config.toml
dataset = "views of escape-time and Newton fractals"
crop_scale_min = 0.8
shampoo_beta = 0.95
eps = 1e-08
Rows from block 3 of a small multi-label image tagger, named by matrix and row number. Rows with one number belong to one channel. Each number is 128 + 24 x the weight over its row's rms, rounded and kept within 0 to 255. All counts start at 0. Numbers have three digits each.
Before each channel's rows are labels from the 100 images, of 14848, where the channel reaches its highest value: "strongest on" is what is common among them; "colour at peak" is the nearest of a few named colours to the mean colour under the peak. Only what is clearly more common there than usual is listed. The data: views of escape-time and Newton fractals. In brackets: how many of the 100.
# convs0: expand 5x5 conv, stride 2 (model.blocks.3.convs.0.weight, 128x32x5x5, each kernel summed), inputs 0-31
# convs1: project pointwise conv (model.blocks.3.convs.1.weight, 64x128x1x1, transposed), outputs 0-63

strongest on: pastel (45); Mandelbrot set (31)
colour at peak: grey (35); pink (26)
convs0.37:190079117128111111094143088128096142142147133123144098108150135114169109105095112109139128130126
convs1.37:121110097156136157170120134174156122144141115114150104123128089134116145089119158110184109100153146144127122164123096155153096140125084123141131155132170156120158126142096099114173108127111105

strongest on: tricorn (66)
colour at peak: black (81)
convs0.4:186168092089135130138133134148116141119146103182142125151146114114106139154121109108145161099124
convs1.4:162085151091154144140098144126108129120136137111127138101113130157156146141111129118121083130133094096128095127178198126147114120134132163156138112109129166149172101142097113136093146108148100

strongest on: tricorn (43); vivid (32)
colour at peak: black (96)
convs0.119:093096115084151106074145160138114122123107102109112113149136132118166121173159106105107126125130
convs1.119:121182114171127132095157115141159142161153146128159147118103126126100110143128107113162134202131124162115162160102078113124123144132125115140101158143158115114101125161111104129141121168111131

strongest on: tricorn (42)
colour at peak: grey (35)
convs0.12:089158095119136131092080112105119083111172096149135126118129121152127142105083146135121147110135
convs1.12:125159122179120117133107096105142164134116127134150152185135121146141128152122116091168093098115124112152118085109140125138128101119105088103169147145116144089125110160155168140128161160106155

strongest on: Julia set (27)
colour at peak: black (61)
convs0.58:110105121097116108087084124155110089111119119127137122167150102171125104103109112168115121094126
convs1.58:134127178152175161097161099094120138099120143085118152194115130124109128108114135148111127135133126154113119142117182134120116107113120121117154122128107145104180087092104154113125128163108130

strongest on: tricorn (72)
colour at peak: black (99)
convs0.82:152121116124148160122149153121093125071127156118155149126135130109105153112156116191157104130148
convs1.82:181139130111133166101141097118102156151135117109106134141144147126112114135147124106125163178110159163110142124119103160180124132123125075121132151166161092091110160133135084107126121147145152

strongest on: vivid (98)
colour at peak: green (47)
convs0.74:199165135179129163108138136127124154103132122090128095135114119135137124102128105140092150132123
convs1.74:127103108149139090131126165149069101112149138153122154120144129120117148119107092148107076150119119163152170122132132109113056107125111139145177146154120111145101146109156111148132115121132096

strongest on: Julia set (36)
colour at peak: black (95)
convs0.15:151148097105104125097134105130119117079103103148146121132141089138083132092108143176151145127145
convs1.15:112159188139160118149135112129120131134128161158109146147129151175097156134157124128142097098092125062186137122112109131136133119098127118124126152128133120105148100101145166138176148129129100

strongest on: tricorn (63)
colour at peak: black (88)
convs0.101:135079112118145147102148154162111133165143104163137143114101081141118143148092112164094138126126
convs1.101:101137136141121112145115088103123097156157145165153084145101136132113163072175174145113120153124114094122105103146166142115124145107143140147100156117094098154134111137128142118146135111172098

strongest on: Julia set (25)
colour at peak: black (100)
convs0.19:123132152130129135111141136101097102110088147144109096123102087076175146095102158128126121130152
convs1.19:161104177095146109125110112136121124143156095103167151110112170145125080174153111084123143130101112097120158147159170134135124139124139117107111150123149149117099091123124113168128107096130093

strongest on: pastel (33); Newton basins of five roots (30); Julia set (29)
colour at peak: grey (39)
convs0.111:141068152120150128121125106148140103140133115134159096112117143078078127150137147131115137077123
convs1.111:092116140099178094122101119130159127111136114134148124156120135129066133132119138093134128176097160113167139136096119126125135118102179134137147113115154139147172111156117118098176167129100118

strongest on: pastel (36); Mandelbrot set (34)
colour at peak: grey (43)
convs0.20:132097149090125117139137120158133121151143117090111104076110126088078097126156111101134150104136
convs1.20:132111141098121138114086139122121101168098113089085131054142127131117112139112124097114128121124121114107133178105121120160161096131133110154163099125177090158136146124131103105134107126103093

strongest on: vivid (39); Julia set (29); cubic Julia set (28)
colour at peak: black (63)
convs0.81:107172128148104118141111142131134144098148125092112155119104068145135086119109117141111118103177
convs1.81:121116136131138107103094090154129146066134117121123123163118127073116140139100170113120111127071150157176112148117156124107121106121136142158141097131151110136122124162155123130157146130189145

strongest on: cubic Julia set (40); Julia set (38)
colour at peak: black (70)
convs0.106:110151149122098125145131108170109155132137091131154143068131107139146112128187138119135170135124
convs1.106:094143148122125095140119152140094098125115143147114116096169176143097162094137140128115110139107172093143122070133133152140141102095124136108126101141099141150117134130093098129133107081156171

strongest on: tricorn (76)
colour at peak: black (90)
convs0.107:104125135129133137125136144137107122163120119167154170053124106138118093110091094119138135121099
convs1.107:170132166125095153161120126149109130142152179125133128150077117134147139135160101112134119152124139081106098104150143128104131120148104144105131209156106120141126133118126148187124128131143118

strongest on: cubic Julia set (39)
colour at peak: black (70)
convs0.93:126141106139106132118108117170122098117137051118130135096125116139090121148155175157131149136117
convs1.93:175135122152137094104100126115094154156078123119082139119110170131123134134122161137115146139065132125144155146105108176136123118127122093130113110123120126112130131194146088138171133145126115